From a checkpoint of a small image classifier.
Data: trained on rendered scenes of coloured solids on a plain floor, 195000 training examples, 13.9 epochs.
Rows from block 4 of a small image classifier, named by matrix and row number. Rows with one number belong to one neuron. Each number is 500 + 50 x the weight over its row's rms, rounded and kept within 0 to 999. All counts start at 0. Numbers have three digits each.
Before each neuron's rows are labels from the 100 images, of 14976, where the neuron reaches its highest value: "strongest on" is what is common among them. Only what is clearly more common there than usual is listed. The data: rendered scenes of coloured solids on a plain floor.
# fc1: MLP up (model.blocks.4.mlp.fc1.weight, 1152x192), inputs 0-191
# fc2: MLP down (model.blocks.4.mlp.fc2.weight, 192x1152, transposed), outputs 0-191

strongest on: count: one; light from behind the camera
fc1.331:500549500500434500414500500500500500605500500430500563401500466436500500500482459393453500500500500500480460611448515537500540410525500458500431500454500500604500461500500500440543360500500500550500500413405555418500579556500500443451415500404500500603500473500469500500518500500500456425500500462460492545418488407460582500500500498617500500500500571456421500537500500500500481500475529550500592567398575500528500563664565500563470500500429500562545500440554533500500531422500585500598500448431500394604500465500579500566500500500447500500513500500500447445564379599500445572
fc2.331:500500535500471500500570500464617466500520500493524480500519500500500500493442466415500446665500500444500443500310500537500500425500458500589444552438500484466500500478500500455500500428340500500500520431500500515485500478536500472514588500570415524537536521500525469500500500631529340500553500500479500485500500592500620586500500470548500428500534463540530547481581500564500500500569500473500500474500500500523500500500500460572500484457518571559550500500500500538500479351500523500626502457408500395537500562500468536524500558500500483523500526389500546436550428701523500440

strongest on: light from the left
fc1.257:552500523500500451500431500462500500622546524445430383500500558500500500500500500500500500500500500426500500566448459500500578500500500585451500602335500401500435500472500500518519336528500500391423500596620675429500380500396483500500500500500500545610500500434500500365531452393475500472500431500500500431500535454500500500561500471500500442472462579458500432578609500500500621500500500500500500500422500500556589500500585500466500571540500570500500500500500574500450500527500568500500445500500500500500500573500500540500545500571500424500580500549563475500500455500464534534
fc2.257:500500561478500500500500500500562500603520550500559500500500556609500500403500430500551399443350500500500500500501500410616500602500551500451500427500500500580500500500500527459570500500500404500500524531483500474476450500500464500500534500500503432500478500586543500622523500500548500500366544500500500500428500500500500541500412507500558500444429500442500500500500500397588500524572383500579643500500500500545455557500484500500500500500579500446500500581383447494640500474440500500440452431552500447451500500576500335484500504467556500451563500511594417467500500500384607513

strongest on: count: five
fc1.611:500608500500500500500500500556500500500500500548429433639500500451500555500555554500500473500391500500500500500573447500519500442446500500500500500542530426500430428437500500500500500570500555418410500500399500428554536500500500428615500544533500640556500500500500500459500500500500500420552500500418500500500500500500466500500500464500500500385500500338500500500558500500476465500500500548500500417576489632440555500546500547500500500447500500548500433523500398500500579553397500394500500375588445550444500526534500464389500500625500500467593500454455413569528500587648589500
fc2.611:500500609500500500473536500500500568522500634506500470504457500586445500500571439583500500511588406500500500500519500500500500500500500500509500500377388500500500604597465500500500500427643397500500596538485599500500517500500500500500500500500500500477500477524500500500641500453444500403500524534580473575500500500456500531481505500500500500500500593515500442548500500604500497500492500472500500443445500415474500438500500500500355613438574500419500531529500500500500500500603500500593404500416445444428394677612555500500500500500462426494433501526569500500617479500500435500

strongest on: light from behind the camera
fc1.639:500457500625500622500465500617468602500500500437471543500465500487445500500546564500564500500500474612500500500500551500544500625560500440500639500498543414500415381500500393500532500500500537500467500500500523500600500449431475500484500500404516585428500396500500511500500500500366500500500533500390500500500500500389510460500500500500388532481555555456500500595558500500500500500396550535500500500500500500500372458500500500421500500500561448500500500500459415441568500500357427500540407556500500540522543458500463426500500500500500421348500500500609467500500500436500552513
fc2.639:573454425500492500402541404451500549465552500458500571500500542473500626500500500500500500500500500585500445559500500500578480500500500500500528558510500589539413500469563500380451491500575500500500563500386491453450500500500483500500500500500399500626457500502579500500500455494446500377561500500500500428471562548500561500443500500516500500500500500365500430500646428500500579606411610565500525432500584500500500500457500537500500500387500500464409573420582500500500583500580500500500500500403500500500500435500520500500545570500455389406500500500528548391523500500472500650

strongest on: light from the left
fc1.232:500500500500371500364576500572500500450527519557472500475475624624500500451500496454500556500500500591500480500500500500539455530444638500444539500563500500348441569500500500543536560500500500448500500457500448446500449552557500543500500500500500402500419500500450474447500534527500479577500443593589536460500391500423500500500500591500405500585500391500500500580535500500500500500570500538584500433500500500526436611500542500575449500514592543555515402500472582453471585500544558500585500500500500500645503564500431448500500500489552459548500500580532500500536500592444594462
fc2.232:515397538500471573535520500500500448463547434543555588420597500438551500570500500500529502519465500500500617500442552584559500500500500577542500625500568500618427440568476500500500579498500555500500573547453594500500500579576500578500524583431531573400599471500500379475426500474536500581476500520395500500500462477561546555500543459467500441437500500541442500581427446481467569453436466500467500420500500500547573500516420438393469547450500456572528500478576470611574500458483500500456500443500455426500519592491500500500500500500500466492500447500500565448506373407454500470

strongest on: count: five; bowl; disc
fc1.604:443471500500500583428500500543500500500547516565500470720447500406554500387500460293500500500411500500500444500543500500500500500535460414500609500465500500500500500500438500500567444529500500500563421428549500462525538500500447500449500474445500425500500500464455549500500500510500458549500500500562431537470500500500500500524500408486500561421500578521500438423500549411500468500500550500500500425588454565548500500558500500500500500605626500583500396500433483456500397500450500500500500592500553569500558435528500373500500463500547557575424433436500500500500500500430593594
fc2.604:550537410500500500535490466450500457596500562385557471544450500500483358582500500585556500500573596500517484464500436500500563500474533449500560474622441500589543500408566500500500436535500500525500500500477500518500500501355536500552524500413621531500449500500500500580581500464500500556500509500514563473568500398582415486500500557500486500447500470500500500575481583500385567424500500466500393536500535500500480524500546500626579504457372423373399607443500426444500452519500532558440500500602500500472500500500500573474530500476434500540523500528588500559500500500500500500

strongest on: light from behind the camera
fc1.433:500462500542368513468500500461500622500500500443500500500524582500500543500416560516556500632500500500500500480444597536500500498500500500563434601431669542500367500415500500500500500523460500500500598500446500527577567500500500451500398601500500586500500479576500500584439384500420435500500423500405500500555567500500561473500500500559500500500500500542412500511524500500582500567500500547500500500500576525469600556662500445450500484500414500484436541500500500459500500500409500377482455500500500500577500500500468456432500500500444566471630459500500576529614500500500500500
fc2.433:439645667521574500533500500508500508500497500457463453560485592693500500500500500500540500578500535327499500466500451554500374500436556500500500500500502500414500500500502500500500584500456500500500478486584480536500436508482538490529500500500548473500500456500500500424585559500500551573500538500610500500455500471419500500500415529500500442500500494449412500500461500482470379500546427433518432500500379500500472500500500500500399500500583449500605500500430461406523454500431596473500384500510500579500500466484500500500500501539500409500446413600583457500500578500581459453

strongest on: light from the left
fc1.527:481500544599444454500500470585517500535500579457500500500500535500500500500404441450500500665500500567500500563584500436500500491432500500589569431433424500451437552418500476643564433500500401536552476442500522534453542500464500528500381500447452457500422402585578500456500468500500500500466500495500464500500500538548550500453446422500566475500500500427500500500556500448500500442500529500577500623580500552500500453558500500500500500500500500500500555432565578434472586500422500584508470500500500578537500568441500500578500500500555397500579596580500467361500617500500616515
fc2.527:500496527500500563375608470550500460500500500581542500522500500591500500500500500500492365511477452592418500599489500405500587500448500500500500500500405500542500500500500460500500527619500448360486500463500500500472538500542500590524590575420500500369500500500451444500500500500573569500381539500411500586500487500403500527432535500428537536530500386500462450500500500502599534500535461500500568420500500400500500495500510500393534500500578500500500445500500500549649543434500500283511500500489563468500413500500523500475485500500574500411500500500500500500500559500500542448

strongest on: light from the left; twisted bar
fc1.437:500500500500500500547500443627500500556496500471500651483471458500500500500532500500628414426439464674445482500500500441500562475500500470500504573500580423565570488516500521571566500444500365487500500552556500500442500576508500500375500500419463424500500500500598500434500364500384563500543611541464432555500500500461535442556444500460500500627419500500521500500500500439500500561500500475500500500500540603514500500558500539500629500500513500553500500500500500415557592500500500422500500477500599587441500500500500500500529500423412500399446500500500602500500500500500448441
fc2.437:487500588500357500500500400500544500534486571500500452628500612525500500500481500500624500457398500500412500500539500500500503461390500500630465459500456500500500465444540588500500465555530500461500500580619500500500391449500564541555500500500500500565500500500500500500549500515618500537400500500500500500503592500500419567539500567500538500447500363421500444484500417500500500488500497480459397500500289500500500430500500493410500500571500427486656439500500500500554500500500583467500500500500500500500500427500500500560465500598500435500500500594477500429597500500497500500

strongest on: count: one
fc1.75:487500500579449557500500500500433631461573500577605446500500500554500431500468500500500500561500470500500500500500427500561420467500457500500459411463500500500500500430500500500500500500500427500598402500500500454434580510500500601500298557500445404500500630401500500637357500560500500500500500537445500429500432454440500500500571577500459579500500533564500500537456500500399500405500500550500500540500500411500500551500500548455500500463451353467500592500500598548500580500500613546500537500500500436538395500500500570500500500426387500500464500500500500500500500540500509524
fc2.75:500500500465500535500440429500517500500500447578500639504500500500500500421590372500500402415500339500500460500454500370500634561500500560500474500500429437500402500500527500500500466500500510500500501456609500443382500500500500413500500500500500508500500563458558435500596456500561500500500456528500552500500500500500540563500500552409559500508636500500500500500500500500569601500500432588548500500409523500500500500436500570500515500500500461559482500626442560593500580469604418530457500500500593449514500332500451500500500446500500448500545500500539560543556434500420579500

strongest on: cog; largest object: cog
fc1.111:500466500500500500500500500500500593465344608500500551500500459500474500500669448500618500559500500468442500500510500459564542500500500630616372500500500552500500443500500469500500411500539500500566500500434500500500419500524500500500602500500631592562500500460550453500500500577411531500500500500477455447595500500500500500469500493500500500450500500500580500500500639500500492500500547467500500463500379500500500500500500541523513500440500500500500532577533500561615500507500458500631392424580417500549427554500500328500500545500475500409453421500500500542609447500584500526
fc2.111:500471527500500485500557500479453546500500557448574437500528422429500500500500440501500465429500500409371500509500500478391526500610402500508500500500469500500500500500500500500572470434508422606545500512386500500500500500535500513500466500500500344500538494529447527575640500500573437517500523376396472500481584500646500519545525398500603561446500587550500500500643500447500500439411500500537529500564500500500500458482500486500500575551489500473504500500500424500500435500500482500500586463500452515364607500500489617603500407450475500500500480500500415470500500393500565514

strongest on: light from the right; count: one
fc1.423:477500500398440536500507500473439453595500500500500500500500408500557594500500500500556487453455422536584496500487419486500500500500500500538366591549397464500621500463542500576500443500553500410436581458500500382500500500500500500371448463500449500500500561500532500527500500500470500396442454585500438433561469564500500552500429500591519558500432500500500449409500567500500418459609502574537500545434486500500500500500500500500500564433500500442439363467456500476546500388608597614615500551500500500500613500531520500455530500500449500500500512500443581439535500500397468500
fc2.423:500500500500500500423500500500520500500500452383515500500558472500500500588458461500500500500591566502521623500500472448500461500437500500447500500547486500500500500500500500500611500500500529500534500439416428392577430500593500444500422500500373436500451500375567500500500431389500573500500500500547500571506580500606478380500367580499500500580500500438436500482500484410492463500500431682500500500483415500593500595500500551500422549500474500500500500500500500500500500500455500565598565500500500500500500500467473500568500648364500625500426500500590487500459449500500500500

strongest on: light from the left
fc1.632:500500452540349500385411500576537500475523545500411500500500557500500500500500544482500583500500500455500500500469500500500500536405500500500482362442450500424422500491550500596500500500500500500553500469565423500500442566500500414532556449500615469529442408500500500376552483530500559472500408500544500449500525500500576456500500500500443500527500500411567408462472500428500581455500568564500408500553500500539628461500416550363570500427500500500500469500500545594434571539500500551500500458530409500559500588500500500500645458500558420500500500589500456500559372500500500553
fc2.632:500490532500500570483593500580500500518541526484518507500500437539500549516465467500576403538411415500436500500374414500573500405420446546605500507428500500528525500500467500408465511500537500296515532519468520397374500500516500500605496534401500500500521639534500500470582500503553500500410500428500419498500500500434500500482463514470619454500500459476475426561540500500500500500500424560586547500500500465500500566500500500501446542454485500500588549500500511553500459453434607377522423500501500492539530540615500541500464502500427435476500639500500500502500561542465553448

strongest on: light from behind the camera
fc1.695:500500535590393500563500500500427476500408568399500500417500590500500500343571580530500444556532470558593424500500568644579500500472448541500430500348500500500446500500500500475500527480576500462412566466511616500476456432418485500465556628500500463500500445580452544500438500563518500500532500460405500552500500500500568396500466500500500442570500500500480500402538342551500500500500605500500500509454500444500455570500500500480428616500500500500500599421500558500522519500477461452500438500471538500500500500475500591455619500500433500434477500522500500500504500500520500500
fc2.695:460449500500490500545500585500515500500500500500581500500500389500602500385421500500446494436500542500590500492516500563500500500500500500500500500500500537500500500500570500433500576541501536589500500353500466551500524500500435500407392500540500404500500565399438430500500535500500500447500500500500469500582476547500517500500500425471500456500500500500500645445500516500416605471636403500500573500500500551500500571539365500334587549548500500521500500538500540500500554500500500500500632500597472500444633446516500475554500500500500500500569500500357520578428500413500581430

strongest on: light from the left
fc1.64:500565621500421500443450500560500500402500430500603500565557500500509457500500500528537456500500459556484467500500438500561500472364496500500500416456525500500500500572500500620550561500630527500500541500500352404500500500500500521500500500577401500522464468500416500500500500500535500455500553576500453500500500500500500422537382553500620392542418566428389421500571500566500412500577500560473500500500434500500554500615500454525500519500500572584500429564500644479500609427537500500572500500500416439500462572500534500500500500500449500500500427500500500464447424558500435511
fc2.64:500500500500462500500461596519372500393433415417500500462500468384500500500538500664561500500500554443500507470571554500500500465500531500437500594471553500500488500534567462353500500500500500500556500441472533500483500583500478500491431556481627500500553410505500404500500549500500500500500563500500500583477500428500520500565458487432462500500500560500467500427500599500500530500500500452500500496500519647425500566420500483500569412504562587563500617500525500500432460500500358599500500500432369520500500433471500446559532500509417556556522500430500461500500348500500500500

strongest on: count: five
fc1.566:500500420462500551500500500428500500593500568561558606500500399500565465558500500500602471414462500500628500548500500437500500500450630542576458524551500506574562500500468500500500399500500500500500401500500500509542500500500411592476500465500613402639558500500500500500500445579424550500500500500563500552500500500500466435500500500500500449442500500560551447500500408489429468552500415500471500500601420500540463598500500500500500500468500417500365500577539434365521500570500561500500500500500500559619519528506500500385500500610500500431500415524634474486500500436500500500
fc2.566:500551479603500521500500500500563500481500500535414391500562500500500500500500500500500500500516500445500500500563500443470500500500500500500500433500500500500571500395546500500500500595561500693450500500500456500481500500437491460566500614285500500500500396500600500549500477500459500500515500439509611443600500500500459567500638500500500500458493411500472500500500500500552500345500500500500500500500500500500500500500500445500528536500336434500500443562500353581500500500478500504497500388541500602460538500549500500532399500563430500500500435488500360500500530500500496617

strongest on: cog; largest object: cog; tube
fc1.648:587349500509500500500433500500500500500437683500517389371558500500500609586439500500623500599641500500500464563500460500500500500445500500500565500475500500500492499386500516500566438500538500601500537583422500500500480500584407408500500500407500500552500500617500500500500500500500500500551500500540500437421500421554516438500500500500500500453500522500372422453500466501500500500500500558461500515569561582545500500522500550500552356445500500500500544500562500445500464500500598500382470395500500500577500500500500541500500500586500417500539432500500418500500500429500500549
fc2.648:500500568553344500500500559500500529486500500517500419424453500438456500500550500571479420500500500410491511500606500500500500500411500476497579500500500500500576500367500500546533478556537395617457500500500500500493500544500500500500532563500521530500500341628500536407500500500500500454500431500379482500500500401562377407488500500533463544515500636536500461579551500611550458489403378500500423500500500513346479500372500500500500500500500500483467500500406500500500439500500500500575497500552500502500500500427399500500500457500404558500565444500453500500519560500500595500

strongest on: light from the right; count: one
fc1.264:428500500500500500477609383500389500415500514454500500500500500500500443500481500525500529500500500500500500586376403459500538500500600500534500500382574500500500500500588419541500500500596500456526500557500576566500500425413449500459577500362500551500415438500560500500500500500500584463438500555500500546396500500500558500420570500634500419384500500500539500500585500632500525500417500544500457430595500500500500500500500540566500585587500610500647500444455500547500500411393500463500500500500500470445500537500500500475542500394466541500416500549500500500500500500565500431
fc2.264:500500500594476500500437500443500579500500613500555500416500500500500500500500485500488524500500500500500454500530500500654500658517523500421500500500376500557500500500500500473500415511554500500426631591500626500562479500500500428500431500568500500465500554381500632485491455437395500608610426427500343462455500500566500500481518500500500500500500500577500500500500500500500500500382437500500500496500558376486500500500477517500500500438500500500452500500500500500500500539500573450500500500500500425550448500445500500438500500507500617497500444500612500533500500477282500558

strongest on: count: one; capsule; largest object: capsule
fc1.685:500500500426402500532562500500500477535500463500501579406500500500374500563500500500547500568500426598500500623523455537419559500500461547500500500390436569500574544500500500391500461471475500614540500540440500413500548596470455543478500462475500494657500500500575488500395500596500478317500500427500500555500500389500536459500550500609500500500500477654500369500630500500427422448500417555458500407531500500500500521570555536575560466453457559546500500500581500500451500453527490532500500430459500500500500500500500500458500500464424500537500500500500500500500500540500500500
fc2.685:500573580500367500500500529440559400500500500655545456500471500500500500482511401442476518500427468500500500453500497500500547500500500467569500565503462500511500500463468548500474472500416500500500526500500500587441456471507418445500671404557500505500544500500500500543500464595508521500495430516500600500500468565500645605526500451500421513591500500500485522575549500500569500409661500448500572500492558558500458500418500490500512500476500500500500500500388500596500530468578469509527500567443394445525500513606478486500500500402567447600500465409500426500526500520423500371

strongest on: light from behind the scene
fc1.161:414500369500448447500508585500467461434456500500463500500500500500500457372500410500557500446500516609500464500605520500500524514474394500500500623500540442406500519500500365580526596500500500500500500500556500500591535500467442504500456500500441422500500500446618500500433493500365500447500380580466500500500443546500500473500500500500418562609452500500580500500500495500446500500500500500500454500443500530581500500530500500374500500500500500531500500416500500389512500500610500452453565500559446500572500445500500377408500579418500559500500476500500480632539500525421500614
fc2.161:500500500500500356500545500500639500625613500514547500500500539375372500591429500396500417482500554500585455500500554609436500500396531504500500503407500566500500500585593500500500500500500500500550500431485504546434493437572500500500500500440500546568413500508500438440500500500500500500500500527500500506500500500361597571500561500500500579500500430500605500498500500500500500419500597500408500575435533500585500425357500500500546500500468552500579506500500564440500500510647500425427531568500500500500500459500407500500500500500500500498500480560458500373500500500528477461

strongest on: cog; largest object: cog; tube
fc1.31:644352572561500500500500500500500500500500559500500529500500500500500500435500500500500500500614500469456500500530438500500500500429500500489605496551500570540500540500500500500579451500536375589628500500376500577588443500652331500613500500500500450500500500500506500500412556500429500500500500500500512500500541444500500500500500462500442475500500500433500500411579500500500500500500500500376500563500557500571500635463500500581557413500578500500500500500500413500517500500500449564398500434500500500605500500500500508422500559500500500500500472593500399362500540500500618568
fc2.31:616500575500447500534500500500500500557500522500500408500487520455402500500584500500500500536500500500500500467500451500500571500413500497585574500577500627445500500392500484500500468585500436591469500437500500450500530567472500377500543492500500500500500433581373527441605500500581461500500416500397405500558500407500385434500455458500500539491500647500500490523585500588500463506430500500510415500500500500412474540445564557500500466500587500500500500500435500453500446500500500500500496500539500501500500661422404500500535500500388577500500450500500391500500559500500658500

strongest on: count: one
fc1.481:476500500390440608421433500500500500500500512500500500620500500528500614500573455536500450500500515500500516500552500427500500568500500517500421500500581476361500500433500429500500613571500500500500500493500500500500586500500471500500500597500432604500500484500500540500413577570500523433500500500443500565500438500518538500500500500500500500553500508451473483500452500585518500500500378500500500406500549500591500537500500635500452500500500331592481456500560500500500500420536500368500500500500500500615500421425500484500382500545374476500500500500500371629569500583491500616
fc2.481:608436526500486500520493500500500447500475500500500500382500500461496500591500500526500613536500500500462500500450500500573500500550600448500500500500425500536482500619572500486500444500500500528611587500459620450593443500500454442500500392500500500500571438613500500500500500528565500589474582642500601500364625456500573442500500500500500500420521565500500500500500500500580500488487500500500383467500451500500500500500500500636500500500500532529500467500337446500500500500504551589500500500413471443500500583465459500500557559500500500574500500481500500292500413500501500500

strongest on: count: five
fc1.140:500391500500434655500500550500428554500500500591500500484614500402492419500535500528473424448500500558500500571545500500564441500445532500500500500500500500583500500500602469500500500484395422500500584500465500500568500500556500370586463586449500591500417371601500500500500500500549500525429500476411434500500398500437572450561500580461500500520500617500419500500541536500500500500500538500500539438500500500408462500500500500500519500500583500449500551500454500534574500403576558500444431500500500500500500478438396500446500580586500500500500500523646597373545442500460500500
fc2.140:538616403500500500515521500500500500523528500500571475592381500500576500500468500382459500500500500457553459425475500500500441455500489404500500556557500500521592550500477500584455462545497500500454457500500500541500500414500541500608528554554500500500451494500545500570504500508387500500500500500522500384500500583597452518500500387500500455500500602500432500614500500476518551456500447441550500443621628500486500646500476500477500500500395438500500595423557564500500500467500546527565558500477594472445500407500500478500500529590379500500571527536410567642539522438500500549

strongest on: cog; disc; dome; largest object: cog
fc1.69:500500490488500517500500500543455523575444500597595409467500500500426500500575500549584500500360500500548491443500500602516500500500567500441435500450500434500500459616500456500450466586500500500561500424469500576500445427500379500500500500587563500562500381419500500500461454590633473500500630564500500500602572365500552459500370500543500428500500500500500500456455606421412555500500500536500500500455500500543500500500500500500500423500519440500467483500500500470500552563459500478603344426566526518546500403500500500500500624533500500500447500556500500500500500500422538500
fc2.69:559333500587500500544536500500463500500500500515500532500553500355448500500500500505535500500641500532500500570462500401500500500552560558500500500500436500500500397515500500398550500500609540504636541500456500478500528507545473532500476500374477404500500500500564559500588422541500492500500500525500481600433500500500445500408500479597500500500613500500427500474538421636511500535477500521500412444466380565493500500430500545500500500500551500336457500535500361500500552500569428590463421500500409441500500441497455500455520519500500468500449500500536547500500500384500500500

strongest on: count: five
fc1.338:500500500500447500500393514413460402435569577484434415539500500420500512555473500411554500500404479532476370447408447522444500500445500500500500449500500500478500500584500404500560441469500500500500527438500611465500500500500367500460592398500494500500500536500500500500429428500500500494500427500565518500423465500451457442555552427500556500448500562500500521500495572445425435500500500500500500500578630560541505541584429562500500500661500515500375571500574500593438462533500490500500500500513556618500559500543500500537554500420500609523500500500401500500500556500500565385
fc2.338:533429456500500468476500541422547500600500544500524471522453500602491500487420500500500420505392517540500500500468500500500500500431588500537486500443545500497500500500409510485543500500471425540638438557392500500549500500560443488500567500500500500500530577551431616500500572500500415477500500500500500500500500355500500500564422500500588500382500488500614500455500448378500500403532500500419589550500594500574416500616604500500503500500483500544500525500531500381616500534476621500500498500500454431500500500517500586500444500500471500500500477419500385449500500455337500500

strongest on: cog; jack; largest object: cog
fc1.224:575425582589500627500520500500500500500406641596500500511500500500500547500500500500500480500500500500467543540514500500500534564454412549500546445555500500500500411453500425500500500621500500573517542427500453641593458500524469419500500500463500609500500500544453547500523607500554470440500500500500500585500581436527473479500436447431497551500500500477471394340431500457500490440500425500443461652362418500500437500500500474500525500460500500500500500500500500500500543500500580500500533454500500484536500500424500557500500500500541354589500401520500438403500500422499607462
fc2.224:594412500489500500575500506478506535577585500500490454500500453500414500500541500500500500500552500447500603500529500500500500549475562440578565557500416540562500500435500412561542454544579444644500500538500616500539576500500500500609457467500500546500500500500422561500500429500500500500500500477475484500604500442500411417427524571562500500464419509500500446643500500542557468500428550624670430432500490483390414500474500500500500500500500500500500500500357422500562463500545500508500500500545548500476494573500476440500500500500392594519500404399500434500500500471422500575

strongest on: light from behind the camera; bowl
fc1.207:500562500555570500540554467609500500415365545500500500500583500500500500500607576500590383500539445605500500396500541401500500500500629500406500415500500500500319373500500500500539574500552597500500500500606500604500500587444500585500500500461555500500500400500435500500538500445500509464500515595478500500500581500500430500500500520500500500500500500500500500500500500500500500500597500529500524500536441500500500461568500448340500500596500500500500500500479549500563587500385500500430500500396476500533500419458500464500500500442476500500500423500568500430554473440569461427
fc2.207:500500514493500500500538458500561627485500446500500548500439606500500500554500496500544500500500429549405500574500592585500448500500500542500500500500500500500500500500509500553424500500543429500500586500500596500480482500500416343500500500461371500410500395500506481500500500552560500500555431500407408500463455576500644619500500500438500408552572500500514500439488500469534500500500500438500500472500500403500563549391525525577485500500606593500500487500500564530500561438618457482631500421381609500477500500497472500552500500494563379501500500500500464500500446596500604500

strongest on: cog; largest object: cog
fc1.283:500570500500500500402430500500550500500500463500437556500550565428547500500430394500504500474500500500354465553500500333500484531564502500557569500500500500409500500386500500500490500500616442500545592445500500391581500573500458526500561500500500500500500500614500500500442403403500512551500377500500500592545500456500436500500589500500550407500500500500517465424595500500629500500500411549500384407452465500620500500500500551500500500551500638500500568500583500556500461500432395500500485500500500500500443620500500449423500500541500500500500500486500500500462500389500500500
fc2.283:500500401382500500500544349500636569500498690651500464500500504500475500500500631500612425500581500500500500408500500609500441509500500476500500433479500500500500575475500392500331458456500500528500545500500500471500500500407500488500536565500455500500500442500546500500500500500500536500500500500582500500500500500492451700500500500500500456500583507486500500574471517603408500500462500434500433500465426524500500413500500500423500500387557500538500452500500445500474500500500468500500464500543413551436422435500500500423536396500478563500500500500535465500571526500532500500

strongest on: count: one; light from behind the scene
fc1.597:547500571500431540463500500456513498579500431560500588467424461500517495521500462426581500500500431500426500548460500500572500506455499430500408500477500543500599500500500451500525500500429500533541575500463500475452576531433534439461418450500500500678500458500569580604500584604571500388500500440450500595437450536433532500477500500589500417544434500500529497368500500573468500500445500500459500500419500500500449500615500566500500393500446542538500500445500500370500562500500560394586500500449500500611473500542480500435525500500500500514500434432424500525500418539602500577
fc2.597:526547575372418520500500500500589500500518500590500542500500490447475476487431417466478500542455500500609500482355502580500486409552500539621438500453473417506428500548500500500390500407394517497467500432444500581455500500531500463482612418500493500500580500500551500539500500583500500500564500500460592500500534587471609624500463432500500500570569500430500525500500464538538554461535477459500500500500500563500500537500534498500422529462500489500479418500466500500500500500559495541518470500390438500533583561565498549500479502422500374584500568415500500431524397631500546419

strongest on: cog
fc1.649:565324453456500555516418500445486500500500587500509388500500500356500500500474500500590500500500480500572415500540500482500628500526500500475636624538422500500500584569500500402551500500515385500500531567448500586500569460575420466476513470500471500500550543500568500454500375407541500449500500457500398550423500566500500500500500500500500500437500557500500516472544500500500500459500500526481579556500518500552453604442500500577500478509434469581408585544558394593500519545500424500417592500519500465536562456500500462425500500500535558500500500573433460500560500473537500453
fc2.649:500451575500490500500518524570510500500500500500538449500500500491553500589500500500500445500459500431327500500570500500446500500500566502500515396552500587500500457454500500549580511537500439500500479492500500559500470500573500360500500501532574449500546419522363529474540531543594500483554572450500500500500500397500451500561454466509579524500500533500493515445500500444607380472466500500390500515500525629500470500516500564500602500547500412500500386512533500423500500563443500327519539354554411500500424548491372577500500500500500500525500500552500422500397559434500500500

strongest on: light from behind the scene; bowl; tube; largest object: bowl
fc1.664:500500500500500500500406477500412652500348433500490498500500590558422549500531500463356474457500500500461597566500468500533407577420512473553500554418500500500500500500500500557500500500500500481500387500426575379500500442500489535500565500464553500500500500500500500500500500500500500556500573500500505500500500500396500442444500500528500500500439500500653500566530485500586500554500592533535527500500500500500589394500460500431500500500549418500531500500395457500500500500636647467500388500500500500517500500500500405426500570556500521500500449406591421500650500500444500540
fc2.664:457500500481484500500500500592500500500500542500549500588490500559500500597500500500500438500508500500481500463500500422466500617500551594500500500444500500500500521465500419388544377542538500500601500518445500499443500473505422490500555500500500500442500505500500500500489500636465370500446500500546458500396615500620544427500500500621500488500432500500500500500494469542500386500500410616500500500500555500547552500500659500500590404500500430500500457609539500500603500427500571397500500500500500500500422476481500500477627500500424500500500503548500362500532556500331500500

strongest on: count: five
fc1.233:500486500548420444500427574500500551500500460500429528500500500500600531474500500408500428577500500544604500500426500524500500500388421532500500599500588500454465555292552500500500500588500561500500500442500549423501528535425500500554454500557500500650500537454451500547430527500439500500618432500543393434574500500406500420572427424500409522500448500500500500543569500520467409469466500500508467500500500500412500500572500500457513500575438500500500500452551531500500500500500616401580345500500500530500458500500500500541500500528425500500598464557500589500500582500500500500
fc2.233:500703623401613500500500500500557500500467500500500500500491572520581500515500500433520614379472456500500488440500500530500434500455500500569500500500500500494500444500595547500500500500451500485500500500500460357495500382500500500500500445500500500500453535457528447500500500407385534457500515584606677542500500500500428500410500583500500500446500431494575500500477500500631448500569500500500545500571500514500500375500500500500500500444499460515586500490383500500503500500500617500500500550500500537500578441500558500500431568413500386500500500509500443500443541500576399500